From a checkpoint of a small self-supervised audio encoder (BEST-RQ).
Model: 20.4M parameters, log mel input, activation relu, layers 16, width 320.
Training: soap at rate 0.0024, 3400 steps.
Rows from block 5, named by matrix and row number. Rows with one number belong to one attention dimension. Each number is 128 + 24 x the weight over its row's rms, rounded and kept within 0 to 255. All counts start at 0. Numbers have three digits each. After the name is the row's rms in percent of the matrix's.
# v: attention value (model.blocks.5.attn.v.weight, 320x320), inputs 0-63
# proj: attention output (model.blocks.5.attn.proj.weight, 320x320, transposed), outputs 0-63
v.138 097:126112104144135119089122149139113066092093094135165122130160144085138115166129118084087129118129138170109138190126125164122176153112150125113131128134139150142119107119090140124145111122084132
proj.138 100:076161190113122176157143110114122178140152145115101149142082095139117142115097140148155124151107104104128125081145103112161094101151105145116114165096118130128167124137168097101126104154140095
v.139 100:160152150169124108136129123108129140149118136129130091083088125161117119127135146175124123138153106117109156163139142160125123141135145126147117102113146121190149082118146138149119132083160140
proj.139 102:085108144074138165097122135144132120164151108126122186154161129093134141136135119121136152127117140127138115094129121097146135115130116148130108163138120134088115161130136120091103111162107128
v.140 091:121115112155135123127138117135140123142086128128130180151158099170106149138153133105106120109201139120136150130123108136147097138157097100144131167123142106164126119140117122109132143166081125
proj.140 097:149117142120131147131122164126151122073147091143159080113113151064174110113109134130179114124076116121100098114142161115088144112117156135115135120126116130113132128117132163127106148084117123
v.141 108:158149102133085119143167151146095154108115107120091134139121134134124106113077111089096145149159142118066145115133150137133105155159102146124162118136120082152132112118137128148141146153140128
proj.141 104:119097150128180132151121118120150124171144167158162142117126142130124140131160119208169086147087092126208121150113115129110150119112124113154114160120137165100080127119125164117128099118134098
v.142 096:114129104152086133130130063133105116139174135151154118075161129137163170123094130151102133129140092134085118112123155136136129141167107154145110173109119139119078121120149170145095143117096104
proj.142 098:140121128112170130102124187122144095125110103108126131186125127107096105116157144125168118112133157115164160103157143130133108117107163156120143137140145134155148122106112081150150095130182163
v.143 098:127159095130058132176103105144100116105088134183124097136119120129108141100125131115108144127098128124121126135135085146153088124169164125121119093142147137140131121102142124096126127088116087
proj.143 103:133107138106180172087154111126156148152140101086159194137146155119127082144127109124137115122150133118152112131115143076099137117087086114125133126088102131077139137146121130124128134158125129
v.144 100:133069136129133128145119081101150120131150142152097143140133155147152124127132152100128146148103153132128161100127140106125112115100107128116137136118122103134094105068149133116134096089096119
proj.144 108:120163112147157117113142144120110110123122139112118114119110124106103137128142097178121125107133103121132096154135120175134137149133141127128080141145137113137142106166142111163110154150164137
v.145 092:141134122168110140103133157099125140112163109169121125109118135152104172105135100134126120137096122146125114137085103115099153090161101125071133151101117132156152173141111169130127137126106152
proj.145 095:119125138087163148177124123159123126148092133118121110165114106121142087167146186160109160110125117139129145123144152109167121141102123144164102097151129145090128104139144098150149104146164105
v.146 096:181106124145065139167120120127128146117134152147125136151123136106105181120142096119108157148113134110112107147131119095126160106159159125150138093168151149130086111125123099143137118132132159
proj.146 097:117149122100192100107138146105122111111133123143120137132116086109126094145101141107155095097164135143152143095108135160161095119096098123117095159121098129129177149126089174122099162137154122
v.147 098:082089126133120111095135136110122141136123118132121139108127144150165124117134107103145158094114177123136108131116080126077104120136120122083116130087151122207143116119119165120123145112102135
proj.147 102:140150143114143160118150144162132129128160119138151115175165131100118149146132161147143101189137114118108163124119156156168124126132109142135124132143121127100106142156126102153148119151151129
v.148 097:104140107114125075151113151149092093138114140189131119057132156082155144115111153110118117155130174120122092082097163104096149135132103081102083170130103116153113150167117118101148129141114140
proj.148 102:166154158138147150100173123092149138100152108077077155172115099163142100144151120138142159117134095117123165119144111148131091164108142161158133107152152153116136115110116123144114115113136104
v.149 093:101151110110144126079141114133111132123141098121165073144132117107119122118128110141130107135094139153068146098160134131126116167093146056148164163108124129120147126117106149100082123134135136
proj.149 094:140130108109106136159125156124134112161122162122129168138130134134164141142141144148155137113143082105149131159095125156147131082108115163084123068157124126104148127139173113153167130134157102
v.150 093:140133116093159105101147100136140126172161138113146163177104100133114107119127115116131112183137128145109147131099117126147084171124125140108129148107138126136181165160162109109173091149141163
proj.150 096:131139132177115143107106134119101125111109164140107131082153128115126142150153148139116138095132114104096119118137148134068115109146134089166098109131128167108082108086131157149090122107131111
v.151 098:089153135105123111122120144145120163144134124113159126116097152118106088120158129154135142118102172112127108148126124082134107134134145135118096166121125109150179133102121138155102121105159091
proj.151 099:180107122169113145137125128154153097110136124147096117132143118144139143131105150131146135141161124158151164135121144142131156111119122107151132154135103139093087124138132124124195132143092183
v.152 105:077125092123159137094161114149165152151129124118161128095102139152127086110124128137103099118094150093125127163134130088154138175148078103135110102105127117125130069130151109090129103143129174
proj.152 099:147114150145105156152112097132097141122123131142120154111129099093125148145137117100140163152172107158126152101122102159098134102130181132126134168162146146141113153131113104123143146121151099
v.153 099:106153123143146105134149182162121100143125141170113129175112110123128101107181146129104115180137134174142121173158130125143117187117162115131133132138093124129141107109132116106097109080123119
proj.153 098:110108128144095148099118078092135154126128127071145139096173133114172105150088134134162138107124102079138119113122126139134174069146096139148094173103120131100132128122136134124185156156145130
v.154 106:144107076150122152186118090132146132112124108130095129167148108152133150123131124118134125137131192164126116162149130170155178128094139144119151159069117109095088142142116130144099169131096135
proj.154 105:151154119088138107102129136131111144129115118128167126108123134092116123152125127148120155126115066115102146124110113097095123092165166112155113093201143151167152132121119135113139097109139108
v.155 097:146101119125146108146164120123159124133139122140118110138131114167131123111159116161145141096105119089134134177166154103142098120133171095170144104120139111118135095114076115126084140185117078
proj.155 100:115151143140128156115069142130089138114125139099139129126142159079096121158107105108099126151154143178118114126100110161097153151141129179086108140113099146138090156135176138109146079079129161
v.156 092:123128107141112165121179150105131152167115113119109126136136081117167143110111114157144119162117131122089146127131108094123125108100144121149123087128120115162125125138087136144084081116134134
proj.156 093:112102129107146091125086120128108141104161158156133127095155155156098113117143136109134141124137120141164130129098142177131116165137110100093143169133141141092126142121138127160154198148112139
v.157 098:104154095154139172096156092087152137111129126074100086061113146131110119115126114132137152082134111101120169092097159118146138142150124135087151100138129127087152150180145102114131149154086103
proj.157 101:140121161105100089147090155159109093167126130143126170166152104158172148106131146137127112145138098154136108152152120168113138118122142161147119151119125145192086137079128148112117079109133157
v.158 100:109118128155144125105150127123139103106106118142143150099126103164115126099106125143130106134144102149092104144095133093109161086118095118132151161136136129177104135147121130155107158126143154
proj.158 095:110119126079126127138128101094116137134148139124126114157123138104135134120124122085115122150102155099156130082170089160170134134165111124137103103117110122097146106131135151101122105135116085
v.159 107:081105121152131130145136108100098109137167106116154135129107167128126143111103159151082168128115128113145117123150134098104095169115091138105110116174090128135118076130107103165121096107111149
proj.159 105:132144127099142143111115138135169143111099154143098110126140127100129108139142110096170124163139085140113129171103116144135149109120184139171146131080138117095129164113126122100125146118165112
v.160 099:107138157129125139109114128145113151179151173146101149108082119165092133125141149144131134112120119148141098167121144121128159100140143141159140114129160150137131137116128136147106161131107169
proj.160 103:162140118121134074136151123122134103072135077081141115169161100108144129130115087099150147147133146103132154103140108158150106151110119140112102155086110097118161114123125120124145122133145120
v.161 094:134122112148158139096101128097095153140125144176158105131145109139100087088146131135074110108139131141143078110111102090143119147139158140147133092099088109119122112120174086145094123108141149
proj.161 091:112152150104117087160166137152116105114122110098083150149102138119163170124136127117182121151125120092089150161126157133115138146100111135097129146135158144133154118102104133136122125151124130
v.162 106:137142144124135130167107095146116128163174132110090074136114167132159119128113095114140115127098147125099153133131130122155126142076144142152124117130112077165163110139112107142116141117136126
proj.162 100:136095114119125141093166153121148120097073125104172148106157099128109116116120152137092115125167098106160102135132130133104155149169105137129141173098115159090091135114136148112162153113120116
v.163 100:130119166119113141094085146134126137113138103127153161128045136122129122134134102138111142116144133126106112164148110091102113145120117091073094130183116161120114122156138156130140115128170133
proj.163 095:115145113132110124141168109112141123130143141090099102148203096140119141099105157091140107162144110135142108105114117158134112107130110132178163154076143072116141139112116127124109136158084139
v.164 102:099109110164119132152136109143128129128142132149161093122118147123133156137141140157153156150133116120102155102113111129070153158102147125132124135105141156085125117139148150107107137090110159
proj.164 104:137146143102136131129126133134129133110128103122111145188123097110132101154060127143102106133133082129131096134148160156163129095166098137121142144120110084172133126085128112154154142152118114
v.165 109:100144128101139145154096153133111122156097132067119128128113116130156065101140158149107100094139142124126084121074113101127134128140117136110124135136119123127154156106147138139123111161121169
proj.165 101:146119142176087133085176093129112129093175146160136157170170131136104161157100090085146171128110109122157168140158141136120108137136126128142122130119117149111114101145131127141148131102117078
v.166 101:097089157168091151152117146120094142079149105180146119174140157132125139122155127127154138135127131131143122110133141119140141188138124124156100148137147107145136093139127155119116107145126170
proj.166 096:149138130100174107148129115134139119123121185102122123113144069093132132149116162133130155108108127137103116134107108168124106082148108158105166129122115155124137120111119121158138124115112107
v.167 097:154133137157095160150137123155153161134149093106151082152086099100125141121126144106126176137122115115134128135140129135087142113167157132121106178124124116138141148162113090131135134140122127
proj.167 101:111127152073161110110114153123105132149135179160105141123153144157155124106118100148144128129148111180112126116131122120184093135082126135145149069124133145158157153091160156136113103128150151
v.168 097:141132141078152081128117115137118169099094082078157123108131131141139124151095093139130112120122106123168137099121149130079129143129142136127154127154094111184134144113130143147092158119099138
proj.168 098:120151099183099153133122158114156115165145146135106148142124140113103109107179147111104136148150117119111117134109116104115100156116121093111130094084105144084126168145130117092132100124134110
v.169 103:141119120162115144110128165102136130107124109102124130132123173106147133163126150143121130155096153117120141126142147093183118098146114113133154133134123173125108101103127114126175117096122148
proj.169 103:104092122109156119157115105159137159126123155140150128102123107117124140149149109111108130116142092130129113125078131156094105135127138097125124101133151105141120138145100160133120125166143108
v.170 103:093121121128171090126127101148099107123162174120118178153102078152170171155116152169147083105112095108124130138136145123084186147109117115122135091129111110121095159125108184133107122131066148
proj.170 095:164108129134108158146124147094144131108090109133130075111153146083098093096152098060112167137168143144137089117090097148147096100128148127113136161122155169116180078135139083127167121121148139
v.171 092:144151149101115140101139130158092097147124113103107151145134105116150144134122145125152143084126137119146137117117139158109168127113070129151101155106125122149076175113123132152098113110123119
proj.171 092:091094113165116133120132103094178129140132145168157110117113107145093094131128095163133110172143120119096130131141117125134097123164162119112133107143132125114159077150143093120134156095131156
v.172 103:127154117165107115117102135123131111117116113171149096120121121163094126149136107067094142099127142154128147129131123094140130150129097127141087144110117138144168145105134150147159167163114119
proj.172 098:128130127117122122132158110126123149135116148095114145116161149091135130107114139215145094167140130101127134147122128170111126129142143125137156123138144088140102122173125126104096109084129131
v.173 106:089158152148142106101137130135121112130130129150137101161135113156188171155145128144136125088112120135142171136147156095098142125145164096118137101123109111121101114079171153119135124102150155
proj.173 106:171129149088122127166133120134117119099130149128096135140140107106099080102135139075141122153171152135138093130130111167143134119140094152129145134126127148162145128162102103139109130150118121
v.174 088:121177102103099129141148140108111117149109107138132130137130150150117126133097120074107155143113129112144125115070146087145147128102106126151182120114138144123080186115128180128137147088174151
proj.174 094:126081169171139110131132097184146155110142160111157138134139112133161127121126150139137117128132156140151134187188092164119140094163108115104079125119153096142155098148124103112087107162094094
v.175 096:126140134186164154137150150082150137135095126129099158199145124152154167131163145125178145136139133155126127175091127109166156141106097108113099097102137084117147125139093133111146136117109115
proj.175 091:133116104070109117119130103150132128157132133147161102049085120113096128126109143162091114142128149104112102078166141150097117099126167134155159131126110163130120138123198156148128118155122151
v.176 093:105117131093101155101131155151138132150128109125115149123123071167113141103100125119128129151093126103118093155120130091166149134164100135102158165117107161130101157117104098128154120160116131
proj.176 095:148132110168146096146148082101130117111130105140143115147138163100119110162144140149147125099154133143154171119147109177088114133084137086140092121135139113145132099161139145112103110113127111
v.177 096:112132131100096106133126148118137108175137157156136131172167154069180171154130120113085171108117155123123157140112114162138132132152173154134087167104148123118100107164139115140124138092139133
proj.177 095:127160108149167132076125117174095135110155108144118134125097137188095104136141148143145073159134103152087109108133156114131135116097094070127169103136114119119169130085113130130115147152127138
v.178 103:155146138176103102144145133113176111149122135086099116098160124120104114110119145163149128110131140169163163150117130114147129181108159100105134086119096146114135113141125177141110151149062115
proj.178 101:121135110077149136117117103136105139117151105157152152162120105170150130159140125120133136141100112095108090157131142149115131117131138151143108138124153123145124123142133082085140103108156149
v.179 099:128119171145122094119173134126111124114120156116098123097111148117135109123144154127136093129082106106144104109146099195093106151114139125168078122123143147083110140156166122142147100163115120
proj.179 109:125129145118142155121112120128147134151138119130140141151109132116137137094129102125119146143198157161104170144101154084152168115161133097080210142151125155159174130089091151120124173117166143
v.180 102:108131142132102143080112104169168093103115141100122124127138136119133118136135158123158113168128123144120167104147153135092085125103150106158098127138137125129141117097133159147140065110140129
proj.180 100:122129127137173105166130146107112152115110145147145106136119145184101141134144114135091152109133158125155094127119093139136143131155107131108143135119140138125110154166111132128122176145134153
v.181 090:168139119153167082106128156149147102165185092139095146121102130134136100129125082116140179145139152141126149150097130121133139099107115143122114152084123130114140088110132154129162131152115092
proj.181 092:108117140121082166136128103092123142091105120106173105127142112096122159122134153141111138121115096102155107101174134166141099148157152134142141119134133118106100154108112120124091137103149153
v.182 100:150132111107120101159105128124164145140146132056147120113108084212133103082139144087111141099142112124148098126144138093130076108117131129184113107161125117125154148137124176129129136160135137
proj.182 097:098107159154122131076140148157102124136118167159104136184138160098079122152094050161118111151116149140111131122120135140118159144110111129095141125126147136133120118099076078117110085121112156
v.183 102:140156136139163124124087152122126125110101144126089120107121101150103103103137115106150117094140158120127134135122150119141089153118120097122167140168126179119156123096132107106131127141196136
proj.183 104:119121106135106139128153113112148113134144142132138162131150157106152140142136143142137134139110077149160102134142077167086156098135135144128081156108176104132077102160109121129120129143079162
v.184 096:160138130135120140083110141128140164139123117147079181132121100151137112184116163090168100102120144074125136123153094181172121151098153133155119111128128140107105134096162137116122120133164109
proj.184 101:100126125152123156150135109142122111096135105145163099118115148088146164096149117159127159150149144190133118154131150092096132102141091115116102178113173143119148122158116120121132093109093142
v.185 109:143124117107113146151176112116097124140141117058115090164174148108109112102119128099132118099145091168119124141149156152137117108150116145178118124081110087144155144134123131163136117161118149
proj.185 107:160134122167146091110092133108148136143123152174139160121089113174123131153135108124147150146086154109106140135094085134122126152114141146066147137138171170097129114139114144115103158105144108
v.186 098:120156149144080139067125143164142131130118115136107165126134115141128135145118115118135129101156118108096186142109111159150138114126113136114113135078137119125108154191110092151147087140146152
proj.186 104:138102113110179153135134122104125125118122135125153097112096144132100151135140161161152136140097145147140072139160137089102132152128155142150129130192140164123131085084131138098111140128136123
v.187 102:087075129143154144148084100171141136136102162143085141152106092129099135143096094185170151130076127133090137123136149138120169122129121157114138129124115128146104141141168101105130130110155150
proj.187 098:166187132090128122094169171096112138138173099108167111121127136135143156116122175084108125128195109145179110115107097148151131126140172095151123117112123117110137128132117141143110122129141094
v.188 098:145126125145141092151100132116130144158088128130117154093145158147172122130168126112116152097146171122139157135103144110085162105122110141127138088098137109145129179150110160134151164154127110
proj.188 096:101112150112095170108151129165148144127157101103136133153114112122097145093111152130133096147131130135128074126146118125120124163162160107131133131122129134135127112081116112149110136102124150
v.189 095:082103120110123148144143113150133130134149145126099128092118132148169096172103088155124159111111157108135127132121121123103165145138128121093112133150144100124154143125118120164115135097121150
proj.189 098:150147148120126121117102146128094134143104088146135136167131141148114170084150166152127107150130114121126114132148111143144093107109133129164150152077116130125113106128174131110166132148136109
v.190 102:164143108119082122155128056107154147105162112126141121126101142118091137102138137121132161159121146120160103128137130156115145124185112107145132103151091083125115120092129201173087152084117139
proj.190 104:085106135134163133091132183139109111177086131133118138131132120142174105124135109135130109111098098140080143117162144094124110108073131135134117160101125145150145133156142064080172086141139098
v.191 097:121141117164147130120095151079159136098148101124146113119125148133136117145109168157090118169142109121138108103103147075130128098085104102090157098155133065135112163102094133160136159113098133
proj.191 093:096126166098129094160173085161107148164121157152155113113151118146112127099135118085158144090112149141127192148135112165137117165157124118167125112121145181126120120156139176109142100134134114
v.192 105:127131141097141114096103111169154124166121125115118144123101147094151139130139146129114134114137141135137133172124119150111101130157178116159129117141142118129139127059133179138114115152127127
proj.192 102:132149143162136134177161152105123127113133111155139125157150117112125113122112083107129120136131151118115111096150138085124149130094079157114123158092099166156130138183128085138140151108117152
v.193 110:069176119100169118136130158087175139119137130080166109109127148083137106119161090121133146112053142140084089158191101111139149102102175095090138117152157132116148138143127146098126121087108120
proj.193 107:173098113120078127136103110145099140133134135154101146156096133192107147120107149142121108149192124128160163080085133148115129135159062137131135149116133140094067126147152099149129156160107151
v.194 094:097140118109158106163102129171161098154139108159183092119132129101092163099153127124150099101116142147164153099118121146125107093111092086162121093130106162121151142083137137141128159069140093
proj.194 098:148092122134117145149133131105089137096116160093095129114134130152118088133121104115120154147142125125098116176148154106137148129137163142135127173155142091127131117155111120114097076190113123
v.195 102:100122149116142117098152115095113105119161142159102165093110121145110162176109103120098112119116118108077121088104136111129105084113078118091135141127146118197114161119166108158148127161149102
proj.195 097:190107128154138131146094138159151106128086094082146119126118130123163101085139127114124160136135124166193135156124132157124127167144162156146138135123127136070156122139122154114136129094146128
v.196 099:148113134154122165165114104096134128159092127126151136089140094138150116138106133120126090107156169147157096115124085107079115169168189119120091100156119117139123116158139112133111119133154133
proj.196 101:078157094130124144105118140171115130123143108112141123145137159100107128157143151161121125170115081115106144124093148120166137097083100114134135136087126163140109143108106095123129125132106123
v.197 095:096119123129132122118160155092098133120130118137095090124165090166127153135140150084092144117138155175116140136161110092125110098115101159135108170124134104126093095123157141143119093099144139
proj.197 097:162116137146090103155095111163148112111126102113140124106122153095138100166145118149153100125173089067140096115079138150129154152119134094100141112145137137145122192173077117099116137177097127
v.198 098:151120133116159158083133111115103101123177133125110140142136115102125116133137115125138103131132171126165150143138112130106141080129099147150144133165160136096115157113143122160092087166106095
proj.198 094:112101136123078110138085148123145162144105111144147113106112116146117110143127147111122176091157081112122090136125122127121133166102179130119145146128126157149165133123090138100129144112132151
v.199 105:134114134134155155132121153166133162136154102111122151124084116086134154132126144147101133125100080108106167117122128130161173134131146146122126165141108154113105111138084137095110171154106151
proj.199 104:147166142164114089121111145103142110132129172130135105138173141157141126143105113103167117145164166147133123104115128114137090138130116113147113077124134050136190134105146121134130137143141111
v.200 103:100088140074107139129113101110136150084108110138107153122117150161128118148136167116112145124131154145162132082123117121137115123124136127083131101123112131119098109147152097157140138095125117
proj.200 099:116150107153143104105140158137143126155130155117118099167113110066095102113113060168166120134125112120142137183137131147115136112109138106178103170118121089154148124090101175092103132164165145
v.201 100:119081120176138114153123146107134086120101139092125136067105123153133126143128124166095106142136097151144123143093128150125084126118106152162070124102125120150136129067130128131116126136139100
proj.201 101:130161147087144127107149095150098168138127124155142107117110123094103127113110104083157110120141151105132125088182122092118171101132134129111176119145122112116098109132109141105122136109121156
v.202 099:118128125121162157171118077164134081110128136137126133153095137145114171103169128141110154144141047082130174118131140173177132157153126155109179145129138151125092130180129136118141141130147113
proj.202 099:116127157149146111089140155099123170149123122137114129138138099135140125145096122097172106111120181131160094154113135063111130085102129095152107108133134094157179138089120151140123125089152137
v.203 100:101100149126134148126155164137212138124104157085131149115164189128172118120112151100134157091151117125138098130098148124149127134156119141059136145163136136164147095126118110133133134135116155
proj.203 102:143151104104097104117110117107077140128141094159136127133082084088104137120132092156161103175095116139134156138146120153133088103100124133176107079124101112099092121152124155106134141118072114
v.204 102:143131110114125105169136147131124146118136166111132121096114145132058108133150094153106107110151132109155094102161139121172115161113150126130136124145138144121164139146144125198142123104143130
proj.204 102:152106125131098152088113105115145136103111091131133133197144103124186168071087139103159157142124119145111136154073135104080144110136117139115120131114127115105069126143119113070131109134123113
v.205 096:175103112104121147150097107124110138116163127117120132132154147110143125123144148123143111167136103138150121120074128137100109161143156154100144128127149133102109152183075100153138102144111128
proj.205 100:126149128156124114121143119143157108121065113127136144114091117119148152126105111120106128114118184152111136140167132115138138109100084085123127129115128105132138096079150145115117137148108109
v.206 112:101161111106188138091116127127158094120158159142110149144100119123104105117081145125130109120158134120124165130110107112148145143159132095129125087149131148135167127110128119138162107153116125
proj.206 110:163078170116100149148150128114133155095114085138138169155141129119132142131171103146131134132105119148107092105147155164074110118077116154134119152126106121111070118136098125114084131086144126
v.207 124:098087111112158119142066094132165136115124107119101123139104133114144173134098142109139139091072151094117173114125135167125136109088157133137091112131175128132134161126092138158114131129125132
proj.207 105:133161152135129119107160143109110098118088128132143140129122122172165073074141127110126110161174059164134095121146101098126123151167086094137168136092086119096111098119193110111122125115128147
v.208 095:125112076149137136122079120161128136158122137127148171107141145120144163087117110131183127131124119112129122165097099113135172111122153111139130142128106155116128099110126121126065151146157121
proj.208 093:141165151093130128129176118127148109118152105120126094151094104139091095154102169128090134130113140140117141088117150103126069145131106131141141122139171084133135146122171101115170113126112134
v.209 104:139190111097140136116131104133171136116160123118143169170120121137111126108133140125141082123137105124137117119148135114168100131150137142147154091124123150134166081152125123134179123133155133
proj.209 105:131066152139126146118125142111131066131142137147137096102148130125142128157134094128144163152117141121094158145107150165109150136107141132120132126136110101118109153134136124175099180139084108
v.210 100:094114132120143100161119136126150145119126107129121139135159081160084140116148132115127128138130150097099136135112119107117142103130128143139180141088165103116155152154119128089141119137150085
proj.210 100:142128120143102146114125125088109120139143135109117118109126193075179130146121118138110135135125098169144110120122121158124104194117130122080079115143102150133092101100134178182127101124123120
v.211 116:117132148154126111090143114127191155105121104106133175149150139086150066127113118117120128114115123131140161140119136121131113133160163138141145130120120149121166132068131117134153098142108114
proj.211 113:135114122121128115147119134112097130132134151132141111140139144160141173126159143154142143166120125125126076117170129106154146104109081129127135126146099137121086110161092105122111175115162145
v.212 098:156065111109130109138131088088147144122152132135134152139186101149120134113152153121136145149130161098134100122130122144142110121108155133101115105138139155159115157131126116175117074109106120
proj.212 098:107152148135141122151072171151141135130117130109125088134085167095099122161112112122118140095118103167099139145114162113120133133161118113113112147119094126128120114111117112098105167141142133
v.213 095:132128084103180103113137144090131139115132099110151161147128141113100105108174095132087123142134122130138107149098142109157098097137103142171113104119143136114133120174149109096107130122093101
proj.213 090:123101153124102155140116095147142130121126161135090134115122111172125150116091154137200103100144120103116140118159125168078154167104122129111135160148144123126152098071106123141150112123126167
v.214 097:115083123151154066157153126100093107099091135136091081121155130168124096134135104101046159113131080138118128163112081153106140115145113182134082119114156117140084088126119131134128133141105131
proj.214 095:155180099113130154093103147152107151124155141136152186097105095120142176107113134146180114116151137114127138111137130122172120143094135101108153108115123128136152162152123127133154101120168136
v.215 106:127111114123123102142154173129074143125150104146127118136125134145135102137151141108113121144176077152097122125104126134132148132109086118114093125051111151148111123177141138119124108134121131
proj.215 103:119112108138109167095082075116154127137115104109152158100105099106183165120110129162122138132116171118159143148137102132109111113154140166145165133146162117137153121103117137122134117122124138
v.216 094:125121157124158127147147146156136115155111144145108142133115143123132147138126163174095112100094141077134110159136141135170142162126132140088143152131131113128157163125116138153159105170152135
proj.216 096:135148070165112105090111102102102132105130127107123115149141110134148137132161135094150136139136105160142161118142115131094137076121140139152128128119110135104071101136145157118121170077118126
v.217 106:137136137117145127110141129132094137127101132102138138144135101172133112111097122142111108119098101116133102150131141101108146118135105134089122128100121109094109117130137141113149141090124124
proj.217 115:108125124116100119140098105123145120116167153129105114137139141121109125148155141132113148139196159118138147113135113160138148121132152159166144126178140110186149140110124137122129140205168105
v.218 091:142161112158092101136092143163134127092130095137121136114115124168133119147116130103109153105127142085130133144151117126156144142133130137143151150157113140122109122105086143111121068150126089
proj.218 095:139109140097175154127196115072129142150148146129129108168102148098124171103132122124133123129105102155134150081132129126093113132111119133127115114083137128137130134196182070170141164132113162
v.219 100:150124105140216128129131108121123119150109119116090128172133147128116168135148136124111150124107121153104150138103155122097122167159135131085131138098122082108157125114132131135108125140158136
proj.219 097:152129122141064112109129148135168161117138165146172099120120098131125100116113119135134128155142125131127134131155079126142128085145107151157112123146121167152134171144123150102173155146114098
v.220 100:137145147113088092101156138164134154135166137048124121155151134143136113128140130146134080112092144148125142154127146157149111132112120104168149126120114141126144066122166103122148103113119155
proj.220 097:145104135117149150107117115090102120111129092199136157099123106072123133147110104118108147140152141098122137119117106097114113132176143118092128117160115090149107144130100130099125151163130094
v.221 092:160084109144136153170164121138112101142153137127110114124088116129105158124121124139114121116158144085109171124131161135119164136141105124169130124106110125150113158112126111120128135128127155
proj.221 098:119173145080091104093075109116122148099121134136111125114112129160125126117133091109151144119127089173132114119118055122163107157132135132064142128131164154110131093086124145158135092115131132
v.222 098:103143111142108145124133141107140110113155113151160109140098082155130136145153123046158106155123146138130120115125127088181131132132081153142129153144105140130207068155111141133152131118114129
proj.222 103:143129137129130126182134105143120151139102134113120144109153184105102177127121111174118128118127123129134117132148141152102135124122167088132106090104156098117037160097134119145131120096144102
v.223 103:120104137122150151134140132084160112137152115133129150109101113131077139137155151166107096116198097127131145123168146118180155150112131141145138152146141132165102145141064098092154125111126107
proj.223 104:154124102103094122141103124182115120113080161108127087148158135136165127141132121087166161147099127139135133128113131118126134109134147159096128107110106130107170118088164141170068135141119114
v.224 107:110144104076136149182139137124138103107113153130109092163146139138081091096154135156164145136128139120136117102092143137123122115129114094109105154122099166153151153133098122147161144127142178
proj.224 113:141122161179145135105141137124110144154157089123126147121096149131156146168107121102083115106106121164166131139156128141114159115134134142137132119122119080111110101110152171093142122163124120
v.225 092:167169127121135168127140132170145129127116123150104128083115121159137093099111143119134143138131136127144161134132131115116095130127137157100100193148157138157126118136123122109142107130091107
proj.225 095:100097157117090087151097085108091113100150123096154143171133144129108154145143121141139106123137122132090124136127133156134180111131124110169131055115068097098137120128114132131102143123163153
v.226 111:110139112139153084107134110107131109135143096198125130135090127136123172105137096126092092124153151061107112143138109140131121130158131128059125130088106110154109128124152106106123091147153100
proj.226 107:153120151131102186130095143121142144149115172124113119136141115138120118172108180127136142108144127165153165127147138105121127135133117146204152119178147129103115159116120164120115155120123129
v.227 104:116138131148083109114116191077121104123109116081117158108141115180153160135123131174134167091123130140150126123110131150119123139113067129129132110095145124146134090098138147146174129135115132
proj.227 106:162111125110175124130169087154140152118132094146150106176136115075103128124134151110109100154141108120079147137133142109138095145110150125115117141176142108112106147155093123124129144117143145
v.228 098:141110171114073097111073127116118131123164114167119114105075147148111092114121122074121146115118141121149102159113098133114112132127135136143153106139138151161145125119118096149152151107066131
proj.228 095:078159098146172136128161140150115127084090148096133158133183101107156155110144150185145110141142110144126136109102139148169164141156092134150108162111109128093094159119122160158101131129151124
v.229 103:140136141148120135145142107130175116095158145093173142130158155141148143144157091121138126121123158160169126139138098152105138118100109116113152079115145185119132167132080128122124105160092116
proj.229 103:135118145109147146114123139123085137127101112158098129097103098094132093112091195103138135176128120112074171131135171135133134090154148174101105119143120074118122103145191150145117136096145141
v.230 094:099124103138109099103110110143133097152112183130110141105179164116145177135146144152141169151157113161124118154155113143149140117113116159117099155085167093101094146161133155137091144145119110
proj.230 103:161137118124150183153143150090136154108119100133159100154098090097102095114107137139112094092127151118109125141085139140099121148122138123111126106172134167143155092096100122150160095133155168
v.231 099:136094121117132179169058071125136116115135137112145103133143099143143149110117128106133120176112143136101128114141158113157142139115076131134148143190076137107145164179126149166141151136119186
proj.231 101:119121125130130077112194172125143140147121138105120123100098148104123085155123124176123121082125125122124132137139103147121147146121187095143134108104152120157098105091137132098143107144120094
v.232 093:131140111099148130136112139169135104157154110129142155127140115177107112122129114103109122150123143138153139106119101121140129123101110127102127158145142133124128077116140113123122119119103156
proj.232 096:154106140172093135118173111093127146091103141143169121135140133083169129147111139159152128140103088138127107158126158125147125166118115135168123096107110140131163161160133152146149149145125145
v.233 095:103120123113130135133141086177121163144112146160160141114104162130113128141154182105119144142147107084066115123178096118119075138154116146141154117103124137139130159119146124152123123141101118
proj.233 093:163152106143108130141128162070134102076136137118103134142182082148136123119106086167137124116109148146153113119069136122133137113125131115112116140152142136115150126123103146092122158102140101
v.234 095:150147102107177137142138112133138123127093137110169134090112173104151129116142135130125174190173160158099144130127130122152179138116130131119151178133109135133128136185148159161150126138109154
proj.234 099:102130116128099142108132142127115135092156148127126113145135084159111094130116158097117099103110094094110092159121131172101086112148123114139109082110141111097132118100126143100102140105132131